config = dict(
    arch='dit',
    model='class-conditioned spectrogram diffusion model',
    dataset='two synthetic voices taking turns or overlapping, over music, noise or silence',
    train_examples=26041,
    n_mels=64,
    hop_length=160,
    input='log_mel',
    spec_augment=False,
    win_length=512,
    conditioning='class',
    objective='epsilon',
    cond_dim=128,
    targets=['second voice'],
    num_classes=5,
    cond_dropout=0.2,
    norm='rmsnorm',
    activation='silu',
    mlp_ratio=4,
    head_dim=48,
    fused_qkv=False,
    qk_norm=False,
    inner_norm=False,
    patch_size=[16, 4],
    layers=8,
    width=160,
    positions='sincos',
    optimizer='adamw',
    lr=0.0016,
    beta1=0.9,
    beta2=0.98,
    eps=1e-10,
    gradient_centralization=True,
    steps=13600,
    batch_size=128,
    epochs=66.8,
    lr_schedule='cosine',
    final_lr_fraction=0,
    warmup_steps=680,
    weight_decay=0.2,
)
Rows from block 3 of a small class-conditioned spectrogram diffusion model, named by matrix and row number. Rows with one number belong to one neuron. Each number is 500 + 25 x the weight over its row's rms, rounded and kept within 0 to 999. All counts start at 0. Numbers have three digits each. After the name is the row's rms in percent of the matrix's.
Before each neuron's rows are labels from the 100 clips, of 14976 (inputs lightly noised), where the neuron reaches its highest value: "top examples" is what is common among them; "lies over" is the class under the peak. Only what is clearly more common there than usual is listed. The data: two synthetic voices taking turns or overlapping, over music, noise or silence.
# fc1: MLP up (model.blocks.3.mlp.fc1.weight, 640x160), inputs 0-159
# fc2: MLP down (model.blocks.3.mlp.fc2.weight, 160x640, transposed), outputs 0-159

top examples: high voice; first voice: high voice
lies over: high voice
fc1.54 117:499507498493502512474509570504498504456513535483480509491496546510496499507523523491506471541497488497494493556455503532493530500506486499505490523546492508506516557475519542445513519473489467477485509481493582494551491493473503497508531496510489541504485516505495494484478568491499522459553482454494521494523506498577490478535480462507535513537489464492515509479485495496513520536489488512486528521517508452498494494476507529481497567504491502470507502477474520490501524507457496
fc2.54 080:520525484486529516497477501499464500484492527462529501530520519471471495521504493482514502498516500500534539497493492512547565518512490470459526497467466455465501490491480481514509503520500457440472466510522481471497482515506504453466500503515484490533514504510487488523471496519542498513528516497508559516532496506492470507502494506538485490467559546481490465572487494550478485515540501487530494488549486519503541522499515542516476446465515473493458518491497450521483494477517491

top examples: music
lies over: no speech
fc1.503 063:512505510508492513472568520478471523476482479475495501534493513489515529489533550492462468521487503501531510510509462498461530543500493497502471481508516544495459508477497482503475490468474484504501511489515475507467491542482507506499482478535491593539478487498439512488501485514537500509480439477470490502494465503557511509482519487468502510504490500464541474510486479469474513478486476482587495449543514495509503483496541499516489461478482470464515483484502490505516493476515493
fc2.503 093:489535493489508556517516506503477498503479479476497472497483502501472469504448515494479490512490523529521518485481476494543517464522499494505496512483507493511504556520463505504511474489483492527505539529521512525504511445498491492450507460485521577519491509474491514466493535495500523495508514515464501518482525513517512473474490484490507524488495512530456488549501499437472495499476516541411472532555524535519474496510458509476529521536530454503464499518480548491465489502509519

top examples: child-like voice; first voice: child-like voice
lies over: child-like voice
fc1.217 129:431483490509540525519556546528468535559576535540509522527518524557511504514497524501546563505540510510521483519544509515420463483478526482482510477482494451502505510488502482498504496500503499455519525486508510494483512472514515496497495460506523499487497506508495506520509515477512491525525468547490502530505506492514527531507512504562524545535473475497528537480553527481506524521505509505520492489486488497485509501513496494507519500517517517505548487508481493492495516479494499
fc2.217 136:498514534449524485534525536522505517509558493493458478512505505473483461500428500471500483506501520528529505531544468508541531511504478520561481536513482523475504576502496508467467499530492508520485521529504551511491508523480501484521473507510486488491462508495511513500451496485451519524478546486522505487493538505502540486540531510556502516498478470508508511487552500523479452509498496543501503486461466504505458512491483476480506499527512499507507520536479526473518499471477510

top examples: child-like voice; music; first voice: child-like voice
lies over: child-like voice
fc1.226 085:494532548466527464469473501535461503520508526511475511525514518500484496521545506494521482529539507487501433490512426511526523536506542489467536501514524465526498504472527494497474506497488503480540515474462521519470487526521503477486478455574506517477510475517537486469517504485481523516476514493476486532486506544482528519537500484501509491526495495508504517488508494473481537498469543523466512503486465550509485490487505463496588498493483531490534506514487534480499483517486514
fc2.226 087:501519506435486492482477504514493486541499527471493500516508495506478507528524510452515518489488517525457473473497456527539505509494497491457469473503461506534540525483549536485487552485499523522509517485506503524508447456487524513490458484459464492477490463562487533431480484469494462513516461466524481481474452486479468524498502479473484502504480515498527514485515519506525462509484437524498516511484491514494499545507463552498494511508516511504488518512513485513469463521485503

top examples: background: none
lies over: low voice
fc1.234 118:515539427526520518512541504504543510514529508512483548524512528507517504512497515518532494506516520479491471512526470484517502545464480503475480469482414494485511474473524482495458520473503478460501521472461469519471553501482540443490497481508457506514499493499518459477488477467486496518534499527477475531495544509506526512486513512519528529506556454492499521481444477488491504508479505518507501486499529487539502477544509466453512492528484512485522469496475480494475500478493484
fc2.234 114:496529565543506502489499534521497469480495500516460541470526526504457506528476494450495516494485480490487463487525527506480482508466515504525531565508509485498485534471491516471462486489500500484501505523493506513505507537516505470504492519461454512561527536566447508486498536480485524477494534507562517505493514491493509477522507490545477466520515509517517525526533507500495486500444495476446485507483506491473469500438493500496501509521521480476521530543472476482518479492524521

top examples: music
lies over: no speech
fc1.128 085:478514489492487519502449552468497473492490520459455491499468501528550510499466473476530534527491498525491470493530500486476475488489509464471482476469524457457507543485569484505497520502517488474479510486529481515516490473478437506484515482543561529475489486503497470512501496587506520515503473523486546496480549483529497518492496489518498491468498513487513519472528492523495506481492530533552477504521473537506496497513510500507486540503483476456499489488530517499503495547481469
fc2.128 092:500469545499473520494481537516528516505513485490519497509494502509537509487510475465487499527519526485507484501524510520500453445484493511462559480508501583539487528459485489494546537481507444474525493510475496500508538502474487497493489503470446500510483514485500473515507540556492516524485508476511483509494486531506516479510444500463521466516512489511508482507525553571492521476525464463468518482541499488515491507505463511511508496497528467506526497551556480507488527508489477

top examples: child-like voice; first voice: child-like voice
lies over: child-like voice
fc1.396 080:520487468514489524521493571506521524508532484490456491490517535519480515495527533508523474530519515486510527526531480518497492466490513482497506500486511510483509506481537505517530464477494506470533494463508517563542499475558515451487518494542459533447529459526511460515507488499505485512496429493497532505514503528484542529516538471552492511484514495521515508483501446490527480484516491514521477480497490530499534490525485511511463471501471478474459537507505505510503446491547515
fc2.396 088:443461458499454534459440487442510544463485474485493544498483477479460484496497483512505481513507524500493556512508515479497484522478505523493492460511471473497514511493484480528488411502539520462481525525512506513468456540516492473484492503455473537485540514527533518481474511480465536505535512527529522492515474517456509492505456494478507495523471511462490495466506514466479503530509516502505512485453513490514486511509539516485473510501519468514470514485478502490484499518491497

top examples: background: none; deep voice; first voice: deep voice
lies over: deep voice
fc1.82 111:408479504513530513535546549511498549535521541518517502547499534515470525522514533521519519510515507498523509529515493520426461482490481501471500482488507509523474479487513515474513509483497471472554542497478488485517527524531536504505492476487462487522526501529507505519497500489498489522535469518503503525528532542521514528541535525506521520517524512528530538483487520475509497515482504520505488469447563517502500508508509515498550531552498535515517495474502523492490513498511514
fc2.82 088:576489523498506511473461501482504516502501496493496547500506504513418496491505507558513488498499515533493509507467498496555491498489540541490509511501522481484515484512491512510488473487507489491486505501487473541497518480515497523515483519468492483595484504444491499496519486482531507480488513499506500487532509498485482513479507472486507504509495518502504485454433511429487520493488467488493509500453609543496512490522491483538529521489503534506485494466505468506529521511499501

top examples: child-like voice; first voice: child-like voice
lies over: child-like voice
fc1.346 079:481542519497513489492491496526456504509487518503507526493482525517437529497503498504519506506511522498490505504495549541495537530519460507495480474495504480511476452502463525471525539468498471465480512472496526472490478500541471469477464480541489479614521487491490474518516528517534519520518466513528504509527506499506498513479476508518502518488546505480521539507495512439511483489511522519514480439488556549503507474522547492490475496481476505470521476462468509502494499488500495
fc2.346 090:518500514497487468486475466520484518502495517517529482510484499487425523508490501550506515461526517510497464504471508500516559502484520488489517491503477498491521463497491507523490481481519503506505497485499473511532502483529487512476518494463512496567475508450503468504505509502518467525510523484474500480508504484452504481508492464498512549494476514506500525519454491387446495524465482454458495525462522498507546495523495519537519476499474511483499520483548457510547534490528501

top examples: music; child-like voice; first voice: child-like voice
lies over: child-like voice
fc1.119 115:503518494520511534518510513495471538503526513487486541488467501531510519488511482500476499521511515496494475569542494490516527500452506475447490463482503521516503488488503492417471482430515485464504529457486452497511515535496506513523526471546536511479485474492438483519562488482536480499487508480466563511518498505495497502477498547494478522528487501483506518468502512479456518468508554504496488491495488527509484506494499481535525492532487509494503499521522525440493537500489501
fc2.119 121:474532526524540520504479511470493567509514478540549513490491464488478514444535499511549528519521480481478501482537525508512458520490485518490484529498501497507485517517459509516464486476530484518489520471520489483453499512487525492513460477478464491498481528513466487491449521482498517528475512517484454489487528480490523515509568473498431528523495477479502453516515507521482465487495475505504483489497527546543529495503539461488462483476530488488538493514524486509506546532493508

top examples: child-like voice; first voice: child-like voice
lies over: child-like voice
fc1.210 078:497451510479504484497504515500475505518479507538501561519496518496475479525507543431520525509510536519507461516516520529500503520533530487474501509487526527489498494488529534474520540493479458487492503487499493511500526495523473505482484482463539452467516473544476457536504486513475492505514503489562505536522515502514530530537521494519511488491510528519507497482491546453521502534527593506496497503492492496544498496535527517503469535574485518494536481474495494518502524504525525
fc2.210 090:429451485484509483484508498503501472500509513501488475484487486507480476503488546443520500516487511523498455469531507521500486470498451498529495476511537464468543502498542520525468527510516490528514516480496510489500488450498550467503508495537477500482523529559489472536520448527468497528485510500547488442504506497484534495479486503469514508507505532492498515482528504442498474506529447540468508514482447475555518548497504521513515496482465483500506536500524517483494506488478484

top examples: low voice; first voice: low voice
lies over: low voice
fc1.158 152:458498499481485426510493500525516495485535523485515511501522505524524532470518482507499548516495522536494482503557508529505470542514501489488482501461488520503497441485492530440493481464478506481527521487497578496518545484557526512532497491506488508518508493521532505496545483551480471477507520488514508507532491493478496529538518527527514507513522501486492528486491526490502506509501499530466436515495488504490532454490477551493516505510484508457514513453496466471506518453488454
fc2.158 146:522508491553492501536523486463524498510489511503449501499515500513495491491495499506476490497500492489549491524513490495519540565501484472512485513460456524468485483500489494480490525503431478563487507512523512533475526510514508513508502507503514458498490510435497491517494534524513492485521490490519513525495530479497481496459480488486512527487565490503462502502490511521513564464526497540427476504495504493456591488503432522503517503502479475489508535512490499510526515495481520

top examples: high voice; first voice: high voice; background: none; second voice: high voice
lies over: high voice
fc1.201 139:512498491547511448527530481505472532519544526462506502495503528490500520473542482489482529521497533503496502511550502517522513521500536493432482470476461527520524449502510509476506470429498497467543508472492540510532490518522478525496491490468493508488483520503458548477569472528492482488494514473519518529519503522489503528535511512520479499537515485481514508486484495505523510515518500481560471520503482514530475450486502517503487489515455486440507489494507489448478502479488462
fc2.201 102:480479471510522494453470506509473537499505514499499481530496514480460522526495492510450509481500511490495525475448519505501532509503505486476529505500492502529527468508507511482498476519481522470491500498523490484505493511504487455481501505529472429471490494512402560497478479513508485500488502505507527474547485516491516524495472513516516467529494483497535477520444457493461461542523472471515487516474495499597467486508509519531454458515525507489501474486468510500494497511495533

top examples: low voice; first voice: low voice
lies over: low voice
fc1.525 090:567579499535540502509527542507489516535543521505536463524494524550493530508498505447534522513515521500520500520515518520457458497500536458474484470501517487506512475489517489467471511465474489492498511463517492453486484492474485532490462486501466496527511478522455487500479450477530486523519507487503494516513510514513521519497515530528532522486505498507500500472512516443512492464481538538459495484515520499493505493474465483506508474521496519500544512448454468483492487469498460
fc2.525 101:480508503500501493507507489538524464479496508486559525494536527523492480478513531480462498524488455494494509525460481482451515570506514500482530513473484468496464463535561529540476517505471561493549498495523499518501493507522487479496529501529539527472526490473478507512508512533503516510522493508491517516494522511481491478499500575483505499471452497470468505433494512526452531536483520511513462493504475516513535485510514523491521471493495468489505557494489495535526523485525513

top examples: child-like voice; first voice: child-like voice
lies over: child-like voice
fc1.196 109:506486509518498483511536527488509483503483516494496503482509517515497487516516525504521490512518517532515487506563512531488482510478457509481510516514489456491456480474504523488479528515496476468544503474449547482451474521517526507493448497493464515513494550499509531443529486503468504504500498479519486501487535529512511537524497544478554500458481474516495495506505513508531511544428495508548464531511508474452504538508446443491526489513517484492484494478470478480548507497474455
fc2.196 113:490466495492529511474509450476531530484522486506522501489506511530534540484532475530513503493478487504500473519470498507505463452501507564488494521503508507508500449507456486500512466529507536485517521500467479509495503471474510511478452492557578519529499460460523472503533506495430485493483493514494524507509504499530530498509512487503453512508487522472535486481479476504531557479444552491471489477484520491472477479534505524535469507484532500507529515524537530487509504519496517